A small class-conditioned spectrogram diffusion model, trained from scratch.
Model: arch unet, widths [48, 48, 96, 192].
Rows from block 2 of a small class-conditioned spectrogram diffusion model, named by matrix and row number. Rows with one number belong to one channel. Each number is 50 + 12 x the weight over its row's rms, rounded and kept within 0 to 99. All counts start at 0.
Before each channel's rows are labels from the 100 clips, of 14976 (inputs lightly noised), where the channel reaches its highest value: "strongest on" is what is common among them. Only what is clearly more common there than usual is listed. The data: struck, bounced, scraped and rolled objects made by modal synthesis. In brackets: how many of the 100, against the usual share in percent.
# convs0: first 3x3 conv (model.enc.2.0.convs.0.weight, 96x96x3x3, each kernel summed), inputs 0-95
# convs1: second 3x3 conv (model.enc.2.0.convs.1.weight, 96x96x3x3, transposed, each kernel summed), outputs 0-95

strongest on: bouncing (100 vs 20.5)
convs0.21:47 48 47 51 49 55 65 43 48 57 39 50 58 33 38 51 58 50 55 60 25 45 43 62 31 51 59 56 56 55 59 49 62 64 52 35 50 60 37 62 54 54 32 50 59 45 51 05 58 59 56 61 45 49 76 24 49 39 49 10 43 37 45 44 42 36 31 47 63 71 33 51 50 57 53 64 45 27 44 40 61 37 43 54 53 44 65 60 49 49 71 53 64 50 65 47
convs1.21:48 41 32 55 47 49 49 45 46 43 35 53 45 43 64 42 52 61 32 34 67 59 39 51 54 69 25 46 53 39 17 42 47 48 52 46 44 44 45 41 51 49 27 34 53 51 67 26 64 40 40 27 42 47 49 69 57 89 60 53 34 64 55 48 42 47 47 22 43 43 56 47 52 41 39 32 48 34 48 59 52 47 34 39 48 35 40 39 62 47 40 31 43 42 29 48

strongest on: glass-like damping (41 vs 16.4); clamped rod (38 vs 12.1)
convs0.33:43 44 48 49 56 72 39 51 52 45 40 65 40 43 46 49 48 47 47 32 54 42 47 32 60 41 50 52 45 61 48 82 65 48 46 40 36 64 55 30 46 50 30 63 39 34 33 20 53 58 50 70 42 59 38 57 48 57 43 42 53 53 48 23 33 69 79 67 58 68 23 48 37 67 58 56 48 65 54 35 44 36 57 37 33 43 48 50 40 32 50 47 64 49 61 49
convs1.33:54 59 30 53 56 44 58 60 44 51 85 56 39 58 61 47 52 39 26 61 49 35 61 48 56 54 47 54 76 38 62 27 41 48 45 51 53 45 55 63 62 62 46 58 74 55 73 42 56 69 47 37 47 30 42 65 62 41 45 43 43 63 49 39 48 49 51 49 38 54 48 69 65 52 36 51 68 31 65 54 46 51 28 43 68 55 29 65 45 58 23 63 36 45 63 47

strongest on: clamped rod (91 vs 12.1); scraping (45 vs 19.6)
convs0.75:56 55 72 49 58 42 52 42 60 43 47 36 60 52 32 32 40 53 49 50 52 28 60 47 48 53 49 67 46 71 41 30 74 38 48 50 56 32 42 54 49 53 52 48 56 50 48 48 51 77 28 21 48 59 41 56 38 43 56 46 29 49 51 51 48 49 52 43 82 84 52 60 51 47 39 40 56 45 46 42 70 64 58 60 50 41 48 43 43 56 44 30 53 57 85 31
convs1.75:41 32 56 69 36 52 53 48 58 66 52 87 29 42 62 33 61 37 55 58 44 58 38 61 51 58 45 60 35 39 47 85 52 60 53 50 43 67 62 56 51 72 58 35 46 57 50 66 49 27 90 66 43 44 68 38 61 47 47 36 49 47 51 47 49 49 48 81 45 39 55 56 49 52 61 54 59 56 44 56 36 54 51 54 66 47 48 46 54 30 49 42 39 55 45 53

strongest on: hard striker (92 vs 50.4); bouncing (57 vs 20.5)
convs0.1:56 53 57 63 63 60 48 44 41 54 51 39 47 62 70 48 57 66 41 48 66 58 58 60 57 72 47 57 79 59 37 63 66 54 53 46 60 38 56 71 53 42 56 58 55 73 38 59 58 61 41 70 59 43 37 61 50 60 64 53 62 48 66 57 63 24 57 60 64 69 64 54 57 44 32 56 77 62 42 56 82 42 49 58 60 58 60 54 74 50 57 56 52 67 43 34
convs1.1:51 71 62 46 58 50 60 50 59 66 55 50 30 70 50 55 69 44 61 35 48 59 54 57 60 50 61 52 43 56 76 73 58 36 26 51 48 43 48 55 47 58 42 44 27 65 56 53 33 54 38 51 59 36 64 60 52 67 34 36 82 80 54 35 63 45 53 58 63 52 58 58 41 41 35 54 61 59 47 37 42 68 86 51 52 42 56 67 49 51 58 56 45 56 51 53

strongest on: striker: soft (75 vs 49.6); white noise (61 vs 8.5)
convs0.70:46 54 60 54 43 55 55 55 45 54 56 36 67 50 55 50 74 42 50 68 53 66 56 53 48 60 60 61 50 26 54 60 37 43 54 72 53 59 32 65 47 41 53 53 58 44 44 52 69 42 49 36 59 48 53 59 46 70 69 41 52 42 57 61 57 63 53 54 52 29 53 58 74 71 54 60 70 49 51 62 56 75 75 60 64 68 63 59 77 74 66 51 53 71 72 58
convs1.70:39 71 60 64 59 51 52 57 56 58 55 54 67 50 56 53 66 64 45 43 61 45 55 40 55 50 46 67 72 55 77 80 59 60 53 65 58 45 45 51 51 59 32 43 54 66 70 47 38 62 60 63 64 50 57 31 61 51 43 66 43 47 47 52 58 76 50 62 81 66 50 60 70 37 53 74 57 53 49 66 48 39 31 61 56 49 82 65 43 52 47 47 52 58 47 61

strongest on: rubber-like damping (45 vs 16.8); action: one hit (40 vs 20); clipping (29 vs 8.1); text has "clipped" (29 vs 8.1)
convs0.35:65 51 62 60 47 63 56 57 56 59 47 42 71 61 67 53 64 45 57 63 56 56 64 48 34 75 65 55 72 48 56 54 66 52 56 55 55 55 48 58 54 48 56 60 74 69 48 54 45 47 64 57 42 46 56 44 61 45 70 55 67 64 59 51 66 36 49 44 59 64 61 62 52 51 49 68 61 55 44 58 64 61 58 72 75 80 62 64 82 80 49 47 54 53 49 34
convs1.35:55 31 37 52 50 47 52 61 58 36 63 54 37 32 49 54 47 53 51 52 68 65 62 46 60 52 33 23 58 36 35 32 45 42 48 55 71 43 56 37 55 50 50 55 35 13 66 34 40 56 27 44 69 46 45 39 39 37 46 45 28 30 50 51 47 65 16 57 39 49 63 40 30 37 46 44 51 59 45 56 37 43 39 51 52 51 42 41 31 55 31 43 38 46 56 50

strongest on: steel-like damping (50 vs 16.4); scraping (47 vs 19.6); shape: string (36 vs 12.2)
convs0.67:67 55 61 47 34 48 51 54 55 44 39 64 63 43 42 55 56 21 55 54 33 59 54 12 42 56 51 54 46 65 55 57 59 57 50 47 39 67 40 39 28 50 06 66 46 51 47 15 49 49 47 70 54 54 47 34 50 37 63 36 49 50 56 48 53 57 64 45 59 64 14 62 43 54 61 54 49 57 60 43 50 40 60 56 56 50 57 58 67 53 49 49 57 48 41 47
convs1.67:43 60 75 50 53 49 64 48 44 53 73 64 50 59 55 74 45 35 47 53 54 43 46 63 60 51 65 69 60 60 62 45 52 62 51 55 41 40 65 47 56 75 76 55 68 66 73 59 66 61 57 52 56 49 62 62 64 49 50 54 49 50 56 46 54 48 60 59 58 52 65 62 56 61 51 69 59 40 69 56 50 65 47 50 57 78 60 63 25 52 54 93 59 58 57 52

strongest on: clamped rod (92 vs 12.1); scraping (44 vs 19.6)
convs0.61:60 42 47 49 63 61 56 37 27 31 52 40 66 53 45 39 54 52 24 55 54 45 88 47 50 50 56 64 55 46 47 51 58 30 33 42 52 38 53 40 51 61 49 47 47 40 48 48 57 51 47 42 46 50 49 51 48 56 55 67 63 54 70 54 51 45 61 33 81 32 54 55 56 39 37 82 50 42 17 58 58 63 58 42 56 53 82 32 61 48 60 37 29 49 42 49
convs1.61:26 31 49 63 31 37 48 55 57 70 51 58 41 45 51 41 64 42 37 47 46 55 38 53 64 61 39 64 43 48 57 77 48 55 50 59 45 69 52 72 48 75 58 38 34 53 60 57 49 53 86 67 48 36 77 24 45 42 55 39 45 47 45 36 51 57 46 87 42 44 47 48 47 63 62 27 56 51 51 58 49 59 46 54 67 47 39 39 47 41 48 44 56 46 44 43

strongest on: bouncing (89 vs 20.5); steel-like damping (39 vs 16.4)
convs0.71:70 52 53 50 39 57 56 52 39 48 55 46 49 58 52 59 49 23 65 60 55 57 56 46 28 70 51 57 63 58 57 52 66 52 56 74 58 61 48 36 46 54 49 59 65 74 41 48 52 60 64 66 44 68 47 23 51 31 54 34 60 34 57 53 63 46 30 56 71 54 34 63 39 52 37 60 70 41 46 59 56 39 25 74 63 57 56 71 66 55 62 60 70 52 48 41
convs1.71:56 41 43 22 64 55 35 44 42 51 62 60 38 24 46 44 58 58 61 49 31 34 48 69 41 54 53 39 59 47 43 31 48 44 60 37 48 47 75 25 62 59 39 37 44 38 71 74 49 43 39 52 60 58 49 40 31 70 45 77 83 33 53 71 52 41 38 53 44 58 44 45 45 54 29 55 50 43 34 43 52 53 51 50 37 33 52 42 49 50 32 49 51 53 54 45

strongest on: hard striker (82 vs 50.4); small (60 vs 33.3); material: steel (39 vs 16.4)
convs0.39:50 58 56 53 53 63 35 38 59 46 56 43 46 35 54 48 72 46 51 51 54 59 45 47 39 46 50 23 58 46 38 68 51 52 60 48 59 40 40 61 45 17 39 56 58 44 36 61 58 56 55 64 75 36 62 53 61 58 55 65 46 41 72 51 60 45 73 42 60 28 63 18 64 50 43 50 64 69 44 65 80 51 75 52 49 53 49 64 53 41 53 59 56 75 51 56
convs1.39:56 46 36 46 62 50 46 58 46 61 41 28 65 71 46 57 49 43 35 70 58 68 59 33 59 56 30 40 38 41 65 48 51 72 51 58 54 27 23 49 38 68 54 44 33 41 54 33 55 44 37 64 34 48 46 48 45 46 40 39 57 42 74 61 54 57 55 56 65 32 58 46 50 44 35 34 72 33 51 74 49 42 39 63 50 63 44 60 46 62 52 56 44 76 62 66

strongest on: bar (86 vs 12.5); scraping (47 vs 19.6)
convs0.22:31 54 32 42 40 37 38 44 50 49 36 57 40 37 48 43 43 62 54 54 42 57 43 42 57 40 37 45 41 44 56 53 35 53 40 41 62 37 52 61 39 42 27 26 52 34 54 45 35 48 40 40 50 59 58 35 46 65 31 63 46 42 30 43 41 69 60 37 36 30 44 46 59 24 58 32 30 47 65 50 35 48 47 31 30 33 32 54 16 46 53 55 47 27 47 51
convs1.22:50 66 38 34 55 52 65 42 65 53 72 46 35 46 25 35 34 34 49 45 57 41 50 44 25 53 62 37 69 51 40 62 48 54 35 37 26 37 47 73 50 53 22 57 64 44 24 28 58 60 73 51 57 30 56 51 53 45 33 43 44 32 40 43 49 35 40 57 45 33 31 58 53 51 38 50 42 62 44 58 49 45 42 61 51 73 43 58 52 51 44 44 52 47 65 50

strongest on: membrane (86 vs 12.7); steel-like damping (51 vs 16.4); material: glass (41 vs 16.4)
convs0.50:54 38 38 67 69 69 62 49 64 50 42 58 71 51 48 26 48 51 43 66 50 48 44 42 72 51 61 52 46 58 39 54 54 26 42 61 60 51 40 64 42 24 46 49 58 46 53 48 70 40 58 26 41 49 49 65 38 74 61 35 52 49 51 52 56 57 60 61 48 61 54 54 64 75 57 40 61 50 45 52 42 47 52 58 59 34 43 35 51 46 64 27 35 58 91 34
convs1.50:32 46 54 43 58 49 45 40 71 55 45 57 54 29 48 62 48 54 32 79 46 55 39 48 49 77 64 38 55 58 38 59 45 54 51 54 39 41 74 43 44 65 41 32 38 48 80 48 41 39 74 41 60 45 59 70 65 49 38 54 32 26 47 42 52 38 59 65 42 38 34 66 52 62 69 30 40 50 55 49 44 40 60 47 69 64 42 42 50 38 63 61 54 50 44 34

strongest on: repeated hits (77 vs 19.7); steel-like damping (50 vs 16.4)
convs0.37:55 58 60 43 35 60 68 59 52 52 27 53 61 65 54 59 64 45 60 52 39 47 57 45 24 65 56 49 57 69 67 51 61 73 49 52 51 64 42 49 40 52 27 65 54 63 51 13 49 60 59 67 41 58 46 27 43 37 60 31 58 53 63 33 58 57 37 38 66 61 12 58 44 62 57 63 52 49 57 46 53 60 60 62 55 53 54 62 68 58 57 55 65 53 51 62
convs1.37:49 28 54 66 47 62 34 56 37 46 53 63 43 46 55 64 43 43 50 68 57 53 53 67 72 41 48 65 58 47 26 47 55 46 28 44 43 35 46 27 55 91 66 64 53 35 60 16 52 50 42 53 72 60 55 56 49 29 36 59 45 45 59 42 36 35 67 57 61 59 53 55 51 62 46 55 64 53 58 64 43 44 55 47 58 56 53 47 24 56 56 67 46 61 58 39

strongest on: clamped rod (57 vs 12.1); one hit (54 vs 20)
convs0.44:60 53 67 53 60 28 48 41 39 36 38 40 58 63 42 46 45 41 49 59 50 35 61 37 38 69 57 57 61 45 30 40 34 31 49 33 69 44 54 62 44 52 30 46 51 65 48 32 52 38 35 56 83 44 37 45 54 82 61 52 59 57 64 47 42 29 64 31 48 67 60 40 48 39 37 43 38 51 46 76 71 57 49 47 41 33 60 48 64 42 38 51 48 44 50 40
convs1.44:56 62 67 49 55 40 53 63 52 53 55 50 54 54 55 56 65 45 47 76 56 44 58 53 47 47 54 62 63 49 62 55 60 48 71 81 43 30 56 58 57 96 55 34 56 68 83 46 53 64 46 54 63 57 49 54 44 64 48 48 59 77 50 54 56 76 53 45 59 58 51 62 60 53 47 61 45 49 79 52 57 62 47 49 65 62 55 64 61 50 64 70 51 42 52 55

strongest on: hard striker (95 vs 50.4); bouncing (62 vs 20.5)
convs0.80:51 48 56 57 54 63 53 46 54 48 48 37 48 60 66 49 53 64 32 40 65 59 56 55 52 74 57 54 80 50 22 56 60 72 50 64 65 29 54 70 46 42 57 48 75 57 41 58 60 58 54 65 59 49 53 66 46 55 57 54 51 52 66 54 47 44 59 46 59 78 62 55 62 44 28 57 53 62 48 88 75 56 39 63 52 61 63 60 59 49 42 50 60 72 48 48
convs1.80:59 56 55 47 40 65 50 56 58 50 67 42 77 30 61 75 21 49 37 57 33 61 52 52 33 52 52 53 52 55 55 62 56 78 59 55 51 51 47 42 51 63 53 47 66 51 62 43 53 50 76 50 47 42 43 52 39 46 57 53 47 86 65 60 31 74 54 39 60 42 55 62 33 48 57 51 31 59 60 60 39 50 55 65 53 55 61 66 52 44 26 54 55 63 67 68

strongest on: bouncing (100 vs 20.5)
convs0.14:53 56 54 53 39 59 63 50 37 51 19 47 56 61 52 58 48 44 58 55 26 62 54 35 43 61 66 64 57 52 70 48 56 49 38 84 58 52 42 61 61 56 39 63 59 44 56 52 47 57 62 70 37 66 35 36 46 42 58 14 51 35 55 60 60 59 43 46 61 65 39 41 57 67 63 54 57 25 47 68 54 59 47 42 54 53 62 62 65 59 34 44 66 67 70 59
convs1.14:47 40 28 48 55 53 40 43 48 48 23 44 35 40 64 31 41 59 38 35 63 44 57 45 44 67 31 41 60 50 49 43 40 54 39 61 43 48 52 40 28 39 30 42 49 68 36 56 58 29 51 39 44 58 37 48 55 78 60 57 42 58 58 42 44 42 55 25 39 34 40 43 61 49 56 41 44 49 55 45 56 45 29 42 41 34 18 49 75 37 34 25 42 55 42 57

strongest on: clamped rod (45 vs 12.1); white noise (30 vs 8.5)
convs0.26:46 52 55 48 54 51 73 56 51 41 41 56 66 62 57 55 58 10 68 52 47 56 46 24 38 71 48 55 56 67 67 62 50 53 50 51 59 55 28 55 33 50 25 39 61 54 61 28 48 50 53 55 47 57 40 36 64 56 74 32 44 62 48 50 56 51 22 46 58 48 20 65 55 57 53 55 50 35 65 56 53 57 46 61 56 59 57 67 63 69 55 53 61 49 55 64
convs1.26:69 46 69 67 51 54 46 61 41 56 61 66 49 40 43 71 66 52 56 54 51 73 57 40 59 38 51 61 63 67 38 67 74 55 48 55 58 43 49 42 49 72 51 65 45 39 80 71 39 54 62 67 61 48 58 60 52 47 43 52 36 36 48 51 44 54 40 69 69 51 58 60 58 53 56 74 66 68 46 60 43 58 59 54 48 65 76 46 21 48 52 59 55 69 61 50

strongest on: bar (58 vs 12.5); repeated hits (54 vs 19.7)
convs0.90:62 53 68 74 62 60 60 60 53 49 49 45 63 73 56 45 46 48 59 74 49 65 57 48 49 62 70 38 53 51 58 75 55 40 50 81 52 51 35 69 46 41 54 61 68 48 61 59 39 54 75 43 39 58 35 48 54 50 71 33 53 51 51 63 55 53 60 56 55 40 54 37 73 49 64 63 53 55 52 52 60 73 49 52 68 70 55 53 75 78 67 54 58 47 54 54
convs1.90:48 46 17 50 47 42 35 61 43 38 55 49 59 47 42 61 65 60 43 32 40 61 36 49 27 51 53 43 64 47 45 75 45 58 41 37 53 25 42 54 33 68 45 50 36 54 68 52 50 49 49 56 62 51 40 35 53 43 50 76 65 39 41 77 49 41 60 60 41 61 33 51 54 51 38 43 58 59 51 70 60 47 55 49 64 55 32 41 44 39 70 36 64 20 72 51

strongest on: steel-like damping (38 vs 16.4); clamped rod (37 vs 12.1)
convs0.0:64 33 48 04 55 44 60 33 74 86 49 47 68 57 49 42 49 47 49 59 40 65 71 47 71 60 48 63 37 50 74 50 44 42 53 47 46 59 41 63 51 40 48 58 59 44 59 44 65 53 61 41 45 51 47 61 50 65 62 43 56 44 48 54 52 43 64 46 35 48 38 71 37 58 58 41 58 52 49 37 52 55 47 58 63 72 67 45 78 61 52 37 37 52 50 45
convs1.0:57 53 55 54 47 47 63 50 55 44 48 55 64 50 49 87 43 49 52 71 58 46 58 57 40 43 49 53 50 62 71 46 52 43 46 52 59 42 56 53 48 73 51 42 44 42 58 63 64 78 37 48 74 41 62 53 62 60 39 50 60 72 42 58 64 70 56 62 58 62 56 55 37 54 57 48 48 46 53 43 49 57 60 50 66 79 75 41 54 49 67 97 43 50 66 65

strongest on: white noise (35 vs 8.5)
convs0.65:22 47 37 48 45 51 47 47 48 39 49 38 32 42 42 58 20 51 51 44 26 31 45 45 52 56 18 66 42 57 34 33 44 58 51 49 39 47 67 47 46 63 47 49 41 55 48 38 46 44 58 46 69 52 46 52 44 49 14 54 38 42 37 43 38 49 49 51 26 46 48 68 47 43 55 38 48 58 48 47 36 24 60 50 14 27 50 43 42 38 42 42 41 41 51 39
convs1.65:47 63 78 45 64 66 60 42 66 31 59 83 70 57 52 45 68 38 54 57 54 54 54 43 59 34 61 47 49 47 52 47 44 48 58 44 61 47 66 44 56 41 55 42 42 39 41 56 58 60 59 46 46 47 53 31 62 40 54 86 43 42 48 44 51 54 36 50 62 59 57 97 43 54 70 66 39 47 67 49 40 61 55 55 28 61 62 48 47 44 47 46 46 60 68 49

strongest on: glass-like damping (37 vs 16.4)
convs0.46:48 48 50 81 46 34 47 41 52 59 51 44 69 16 55 48 56 44 49 64 47 84 53 47 37 48 66 70 60 52 46 42 46 43 49 56 59 46 35 52 53 43 47 71 59 39 47 47 67 48 53 47 57 50 48 54 57 87 50 40 36 42 48 55 60 41 72 39 44 60 44 73 56 62 37 44 39 50 42 63 57 67 71 48 67 43 55 39 73 53 60 45 41 57 58 28
convs1.46:57 50 45 49 40 46 52 47 67 59 52 38 51 63 18 70 55 54 58 68 37 25 61 42 58 40 55 48 49 53 70 35 59 35 55 73 61 68 49 62 57 71 57 52 52 58 84 52 57 52 38 38 79 48 40 54 38 68 42 53 50 60 62 57 32 69 51 40 51 56 63 56 63 64 55 51 56 54 56 41 48 45 55 48 63 77 53 53 57 44 53 51 41 58 78 68

strongest on: membrane (85 vs 12.7); steel-like damping (49 vs 16.4); material: glass (36 vs 16.4)
convs0.92:35 56 68 56 51 58 30 64 57 45 39 62 57 57 62 63 60 43 65 31 13 51 61 39 56 49 40 58 52 55 66 37 60 72 51 38 21 78 45 42 47 52 37 52 52 55 52 38 37 61 64 60 51 64 38 32 46 48 44 28 61 49 37 50 52 47 48 64 57 55 23 68 60 64 69 66 47 63 57 43 51 53 67 44 32 48 62 58 52 47 52 59 59 58 61 58
convs1.92:55 55 57 46 76 37 56 48 58 57 49 70 47 63 43 44 54 30 37 70 62 31 41 56 42 49 60 54 76 57 58 69 63 46 48 42 41 44 85 61 50 43 58 53 63 36 50 58 40 63 59 36 33 43 64 59 42 60 37 49 41 30 58 58 42 38 49 45 52 33 54 78 62 47 52 51 47 41 72 65 51 36 42 48 50 58 42 64 40 53 49 61 53 25 30 24

strongest on: repeated hits (61 vs 19.7); clamped rod (56 vs 12.1)
convs0.42:74 54 70 57 32 50 48 43 62 49 47 33 34 28 58 56 63 42 45 49 61 52 36 40 45 66 43 37 59 33 32 51 38 64 69 54 55 20 40 65 36 31 40 54 64 68 52 47 36 47 43 60 44 58 57 43 59 31 70 45 41 47 54 65 56 38 64 45 66 33 56 24 52 44 32 52 63 53 54 60 64 42 58 56 40 62 69 51 58 61 51 61 67 51 28 58
convs1.42:37 55 28 49 58 63 68 47 55 50 48 37 60 58 48 60 26 50 52 43 47 52 63 65 66 78 74 55 62 33 73 68 43 46 50 63 42 44 57 49 51 71 68 44 50 57 74 63 42 43 54 57 67 42 47 65 42 52 53 48 42 45 55 55 54 57 50 44 40 51 73 38 60 40 75 26 56 66 66 52 43 27 46 53 57 69 50 53 70 68 69 56 66 47 51 49

strongest on: repeated hits (88 vs 19.7); wood-like damping (52 vs 17.3)
convs0.47:47 48 51 38 38 49 49 46 50 25 22 47 59 37 61 45 42 59 50 56 72 59 40 18 33 65 40 43 50 55 49 54 44 45 60 49 34 44 33 48 39 62 37 42 49 50 64 43 23 49 47 57 47 52 18 40 48 24 50 51 25 23 59 29 51 47 42 34 53 55 53 46 40 39 40 45 43 26 51 37 59 40 53 42 42 53 55 50 46 52 45 48 46 28 26 53
convs1.47:61 56 45 70 52 52 38 39 30 73 67 50 36 57 43 52 55 43 45 42 38 39 65 45 48 62 55 45 71 46 45 39 66 45 42 49 44 33 51 45 45 67 33 81 60 52 51 30 69 66 65 46 59 43 64 44 54 30 29 36 54 64 36 42 33 30 49 71 50 36 36 55 45 58 48 54 55 58 65 42 63 47 50 53 64 60 50 52 73 34 56 54 40 73 60 33

strongest on: repeated hits (59 vs 19.7)
convs0.31:58 49 25 54 77 48 44 50 46 65 49 38 65 68 63 53 59 59 56 43 53 50 43 59 52 56 50 30 52 28 40 65 54 34 56 74 43 48 61 56 57 53 57 59 53 49 45 55 49 44 74 35 43 46 52 55 44 34 62 58 52 44 50 51 31 21 47 52 36 40 57 61 37 65 55 43 92 59 43 53 41 56 46 56 63 76 33 55 68 62 25 47 55 57 35 47
convs1.31:43 48 40 36 51 32 54 62 38 37 51 04 56 60 41 41 49 52 51 37 44 30 53 45 38 44 41 34 52 57 58 29 42 58 51 20 59 69 43 49 47 27 50 35 57 46 40 50 56 48 28 39 45 50 38 50 21 57 43 43 58 53 47 58 48 53 57 25 47 69 37 22 44 55 32 56 48 33 40 48 50 52 46 52 29 39 45 55 40 58 33 38 45 54 55 54

strongest on: clamped rod (48 vs 12.1); ring (41 vs 12.5)
convs0.68:37 65 43 41 66 60 37 47 67 63 58 58 50 49 45 53 60 57 29 52 52 36 48 64 61 52 43 79 51 38 49 73 41 38 48 41 54 68 53 75 54 54 48 58 40 42 42 47 57 62 64 38 65 59 47 61 61 51 45 47 51 56 42 56 37 39 53 57 44 56 59 66 65 79 78 31 42 66 37 68 43 60 55 31 79 47 45 37 59 49 46 32 46 48 79 51
convs1.68:47 29 09 42 61 61 53 58 48 41 50 25 41 55 35 47 41 53 28 58 56 56 45 56 51 59 27 15 53 44 46 53 44 50 36 24 49 49 55 53 55 41 62 55 33 43 52 48 45 39 49 44 47 33 36 52 53 38 42 43 47 23 42 53 40 53 39 50 31 43 52 29 48 50 57 15 44 48 40 52 45 60 48 44 49 46 28 38 37 47 65 31 50 39 61 55

strongest on: bouncing (100 vs 20.5)
convs0.43:40 41 57 47 65 63 48 63 36 32 67 50 55 53 38 59 52 08 55 39 24 54 51 29 55 55 55 64 58 52 62 63 60 57 40 23 50 54 46 52 52 45 69 35 55 62 58 69 53 64 72 53 57 40 30 32 58 54 69 36 36 45 39 70 49 58 41 75 62 57 25 45 53 56 45 58 53 45 35 37 52 51 53 47 42 47 63 57 50 36 56 53 57 50 67 41
convs1.43:36 58 44 52 39 47 42 57 41 50 31 56 52 44 65 28 69 60 33 32 81 53 61 25 62 65 40 50 48 48 40 50 43 46 65 39 51 42 49 38 50 51 31 35 58 62 53 58 54 38 32 36 38 42 52 63 58 74 50 43 36 64 56 38 38 49 55 19 39 36 34 48 52 31 41 44 46 48 47 59 48 43 44 41 44 34 31 56 74 42 33 33 33 43 38 55

strongest on: clamped rod (75 vs 12.1); steel-like damping (57 vs 16.4)
convs0.53:54 57 15 61 54 51 60 71 50 56 53 44 66 49 51 52 63 42 52 70 51 62 61 58 68 57 59 52 66 38 57 63 21 58 67 50 49 72 47 69 59 50 55 51 50 51 46 59 52 30 71 44 59 51 53 56 46 60 56 42 61 56 37 56 51 44 64 58 33 43 52 54 67 73 61 33 64 50 31 62 37 60 60 59 71 67 20 41 53 64 58 48 38 56 71 51
convs1.53:48 39 50 55 45 43 43 47 49 54 65 63 44 47 57 66 47 40 49 71 58 64 48 50 49 62 53 56 49 38 50 57 51 50 54 70 45 58 77 54 52 99 60 63 37 70 85 50 61 25 60 41 44 40 55 45 41 46 49 53 48 47 37 56 63 51 54 59 52 47 54 72 52 72 49 49 46 50 51 51 42 52 58 61 92 45 46 41 47 36 52 61 31 65 46 49

strongest on: white noise (59 vs 8.5); clipping (46 vs 8.1); text has "clipped" (46 vs 8.1)
convs0.7:63 56 60 45 62 53 60 40 53 53 44 48 57 39 43 39 42 75 45 54 65 75 59 48 64 54 47 82 56 54 51 50 47 43 53 57 40 44 35 73 50 18 54 55 52 39 38 57 34 61 52 41 66 36 46 53 60 65 45 33 64 47 59 50 62 52 99 69 50 72 60 52 60 41 63 54 54 63 50 67 49 38 39 47 51 59 63 54 61 57 54 51 42 55 39 42
convs1.7:46 31 28 60 59 63 54 46 48 63 52 44 69 38 50 55 54 58 47 56 58 57 61 45 45 60 23 31 63 72 52 67 39 57 55 65 78 44 32 47 53 44 51 54 40 25 81 51 53 48 38 49 69 43 62 52 57 55 47 48 50 52 57 50 53 56 13 42 47 67 38 42 58 52 50 44 65 56 39 58 52 39 33 71 28 39 58 44 35 57 41 40 31 46 58 36

strongest on: membrane (80 vs 12.7); steel-like damping (65 vs 16.4)
convs0.76:44 60 60 47 41 51 49 44 43 41 50 58 42 55 56 61 67 19 57 53 40 36 55 43 33 45 59 53 55 67 79 70 61 83 44 35 57 64 36 52 62 58 42 58 34 47 38 45 54 66 69 70 61 60 50 31 77 40 51 41 39 53 52 45 31 71 47 56 65 65 25 48 49 63 63 63 44 63 58 57 55 54 58 60 44 59 56 64 51 44 51 60 62 54 48 69
convs1.76:55 41 35 60 54 59 40 67 49 45 45 60 58 35 48 49 52 54 28 52 69 46 54 42 64 56 51 48 56 66 35 40 46 37 51 54 54 52 63 37 19 47 47 50 50 50 78 53 40 43 16 42 53 46 39 78 42 42 50 79 57 17 54 66 40 48 54 29 49 53 52 57 50 72 44 43 50 38 69 68 63 47 49 44 69 61 45 57 42 65 59 48 41 67 51 44

strongest on: repeated hits (70 vs 19.7); square plate (32 vs 12.5)
convs0.36:54 46 80 70 59 43 40 60 59 57 64 50 53 42 56 55 38 42 66 72 61 33 46 59 52 67 47 59 53 58 79 52 38 45 53 62 68 63 52 64 69 65 63 63 44 31 63 60 49 49 76 45 56 53 50 59 52 68 45 60 62 64 58 65 53 56 68 68 57 62 56 54 41 57 81 65 32 57 52 55 46 47 66 39 41 40 71 41 50 45 69 37 59 47 49 45
convs1.36:59 56 47 40 48 47 52 59 55 47 60 54 55 76 68 41 52 66 51 62 57 42 57 44 56 43 67 59 52 55 91 55 50 52 23 54 48 68 60 50 49 47 57 61 46 49 21 40 57 52 40 54 44 45 37 44 48 66 52 37 42 41 47 27 48 62 38 53 28 47 61 31 45 47 48 31 54 27 35 62 62 55 61 41 51 35 19 57 56 46 51 13 49 46 46 46

strongest on: striker: soft (83 vs 49.6); steel-like damping (72 vs 16.4); shape: clamped rod (32 vs 12.1)
convs0.81:52 57 53 66 66 63 51 58 51 66 52 24 63 50 64 43 53 55 59 54 54 74 57 52 55 84 45 65 78 49 54 54 50 48 56 53 51 51 33 63 55 38 56 58 73 58 47 54 35 54 47 57 73 59 58 49 50 42 80 47 71 53 57 60 67 42 55 47 51 58 54 57 62 64 55 63 79 57 39 61 39 34 60 52 35 62 63 59 66 66 61 49 52 59 42 25
convs1.81:38 47 43 48 66 67 64 53 44 62 35 48 53 50 67 70 44 69 48 46 51 42 53 48 59 72 38 35 53 54 35 31 44 51 73 73 24 49 40 43 49 57 49 53 48 53 99 50 44 40 31 56 47 58 48 63 48 41 50 66 64 71 45 56 40 55 47 46 41 44 39 52 48 57 59 49 58 53 58 51 56 47 42 59 33 38 47 61 45 47 42 69 53 62 53 49

strongest on: repeated hits (65 vs 19.7); plastic-like damping (44 vs 16.9)
convs0.5:31 36 33 64 68 57 42 57 37 49 53 54 62 46 49 36 62 51 49 46 36 53 34 52 67 63 35 57 54 31 51 58 35 50 45 42 26 50 48 54 44 42 57 55 68 36 58 53 61 26 56 22 46 46 48 42 48 51 62 54 54 44 42 54 51 48 50 65 19 38 56 52 69 63 46 28 68 54 34 55 31 53 52 49 69 60 25 24 61 46 54 33 35 68 65 51
convs1.5:70 67 69 53 41 46 56 55 69 62 60 66 70 63 41 54 48 50 59 44 73 46 76 44 52 33 75 53 56 51 70 45 34 57 73 60 56 33 57 46 48 38 55 49 59 56 24 48 52 76 62 55 50 45 45 57 47 44 52 62 48 32 44 56 54 47 62 31 67 77 41 65 56 53 35 68 51 56 62 48 59 54 45 46 38 37 60 65 36 56 29 55 36 56 35 49